Rows from block 6 of the text decoder of a small encoder-decoder audio transcriber, named by matrix and row number. Rows with one number belong to one neuron. Each number is 500 + 40 x the weight over its row's rms, rounded and kept within 0 to 999. All counts start at 0. Numbers have three digits each.
After each neuron's rows are labels from the 100 texts, of 14976, where the neuron reaches its largest size: "fires on" is the input token at the peak. Only what is clearly more common there than usual is listed. The data: single English nouns, adjectives and verbs, spoken by a formant synthesiser in many voices. In brackets: how many of the 100.
# gate: MLP gate (decoder.blocks.6.mlp.gate.weight, 336x128), inputs 64-127
# fc1: MLP up (decoder.blocks.6.mlp.fc1.weight, 336x128), inputs 64-127
# fc2: MLP down (decoder.blocks.6.mlp.fc2.weight, 128x336, transposed), outputs 64-127

gate.326:494495561506482559498582478439498507501559517484488452463479489481456435469454479475445444503528505483421462564456510524520504522482454546502517515565448543438563561498592495502518478473500503
fc1.326:545546539403508557503505534430461547527567428435451499473496533499501458469465510478532482519462488483458495550467487508468458580503550478449511526557414539500528497467591482527534544482500503
fc2.326:516521534501528402540505499548487427495438467531564495495510474468570465510472476568476492548552504499544494415504504478539556494493517509574472525487533533547477459475493546451441510539444495
fires on: "o" (54); "w" (36)

gate.16:497572511441515511514502473472461445496486505491529458572509486583472532426516488523587549506471506450493523527538464496499483448561523429485488497482539443444443560582465483397529546488466422
fc1.16:501583507463541525494520466472480441505511528504544463531527478577496542432504493547585533519466497462510491508539467497514483463549508437496500493467557442435444566601465471439499520477475427
fc2.16:474471540510498465521447487540495465462468487481448528450503521443472506527463533442465472494546485502561434455459549494523496562501506435519455487501451490496475497486586503665494469518523509
fires on: "g" (76); "r" (18)

gate.296:536508498503514520504469534613547516494479529473497530469511565497506463470533482495547454485525476468464607513544530514537564533536561471500513516475517489471456438448487532498534524494533503
fc1.296:491462502479482579492548476434546433491483465492507504525435454494543479552454551521485544448532498515541367521475524459462459495458454528537404491527522548514551534548563480457465427548503503
fc2.296:590425569471464495574511474607526466487508570513495531468557536476477487549527440440466516475495552522454457437452519501503487524539459480487552538538537543494402504558451503496493517434457547
fires on: "v" (94)

gate.220:483498478473524561584521514480517564533502449492499510531445506380533534476462476456570565520430464502490497495495498498506470513466475528525513440523520559567526577465564423478479525506530521
fc1.220:467510531458490548548504458498486532561520460525524466576430488453488484475460501464590480533423504500478529519528481499509590521462545498537509439549523477542521551456553448508547471528480520
fc2.220:498485567524518487447555490406513528480476455444510477515469475554564484569544508526453500485556529432515491435496514496451535489536484463537503539395486529522502508451556516439485527455482481
fires on: "o" (100)

gate.8:468600475528477459467433546500460501508554451551442509492535484511546529499475531501563519501492474438477482489533526501522524487524602556499504462554497428523484512410540446473509515503527557
fc1.8:463520515498495463414526520485501465522524516482415453470551460561542518525524545414554495485511453481476471437513523535553489523509614559496500432544493494574482436428509473560455584518516458
fc2.8:487481533484486511558509511592544567430514475533490574565402474521434408459536411545521484461503498470518515465530482529507424486495420457478491551523457548549480517472480515492512431522545500
fires on: "g" (95)

gate.334:514520518504492556519481506575509487467437501407451531464520459484501496528576497439474512561480456513523432400406521535498456528539539487551507515424604504457473546489509488465458518444502465
fc1.334:450448461527509486465491430467533532481558466526549441554510536510486486534384477472562522423480527500456520565602450519475515482476519497404467511518469478540568453515471492518572508547533557
fc2.334:571440457517492494512562500427498485458534474493573488566436573538567534509419468462491566468541560511503463493516535482490602529498461476442488526485521517558495485572436499430522449577521510
fires on: "v" (51); "n" (43)

gate.286:443500527527578493549489530512529549487410482448390544475568500491458489500563503536538517587494477490512479507453532447554467524545451534582505477515501518447499529483562487476512554519513470
fc1.286:501510447455559472571542491516577532505480505474533492588531507470526477499475492507464550449550518453511554597579427477490488488446467492425517476504503496536563501501479486546563516505560522
fc2.286:485445512459526447493528483505524468482515461477552471551483497558531467477448557513513486519562541510469464539596530501500552423468450493394443512478485486567501509622446507521475488547529517
fires on: "v" (60); "n" (40)

gate.108:472559479479530492463567532545457534499499462512411533529489441561417479456523514573546464523461466466515565491544503485525476481506557524467487526502445468504495456423496567504503513460589508
fc1.108:488428544485448479532461484454511470530477521499548439473494546465562583533489471496472554520516496519462414455454514540540492561470439498505516479502456561489465551593507428598475546517450464
fc2.108:563410508487533562554542439419478523515462494482491571519453498541476459512514519471486555479440447556431537516469473497468456528468460424569498484449532515552514557557455485487537429464421543
fires on: "g" (70); "c" (29)

gate.330:456422492596504491464507361545558520513530525525519480548511452505504509478510509483531505576483466546491533505482473535557498479515545517485576494495503547459498540544546526502483488495492417
fc1.330:490487533514566528483415496444522535504483514457458485534503462458507475457523515468474436433476517503546504541533513486585474460532454502534457522503506518406437466593496527469425518533489405
fc2.330:467567486526448480435493492509475506488561501563467583476529468497532541503422523545542535537499447513526506531445506488458554488473570482437513516497457467465457492436524562526588472457468529
fires on: "g" (100)

gate.37:492461510502440490540520491469534476448446585484579503437452495501489577539518475487461515564534576464498516474572502514554509549512415471473540490562526556453550439499500463584435484488503476
fc1.37:490509474492530485472527436498552451550497449508453485551537589487542430428455508532472513486554402516522523501554483512473422499481532533497520553443534462550484521532541519526492475511538413
fc2.37:540486516501541493511454582443483566476475533472522551483523464450510484533555596508609500482527535508500510479580498463451483451505525517469476499578538551520556491543512517497482552484488496
fires on: "v" (67); "a" (33)

gate.91:499538430511491532480495449488501460498447515484529464523450493543480575495509502576586461513482589531525555520559495545450527516458486507513511434479502425503609555552520490526457542488379495
fc1.91:511453533498465486559521608520479528508540570490456538437566490451565455492504449473415481435542454512460455495441496476573475516488443450536448502484440535484428546445443465526509498535553497
fc2.91:532550493519461492461472398482497469526465504513456397517513510615539485561510559513485486511532511534507510511516537513559514562517574507549508503487533460466536487454478533487556528529492521
fires on: "g" (78); "i" (21)

gate.312:555546470472462504593412478515514480519527529499473443481432495564519496485492409563483567467535440490473501532527574514528527428475524492534480501528518443502487519455546483570489436420478511
fc1.312:511517530485517511454460589454497446524505456526478503530539513557547523518449560529516502494455584457440486411490500479465484526502496461413558460445485448570479531604590483498494509550479529
fc2.312:476472490554525487485519488549523500456497527475494500512510517477420498450475484463487523522491509527575489558497546436541517546550515483497450533525576541383497537487398548506492543493524432
fires on: "g" (85); "a" (12)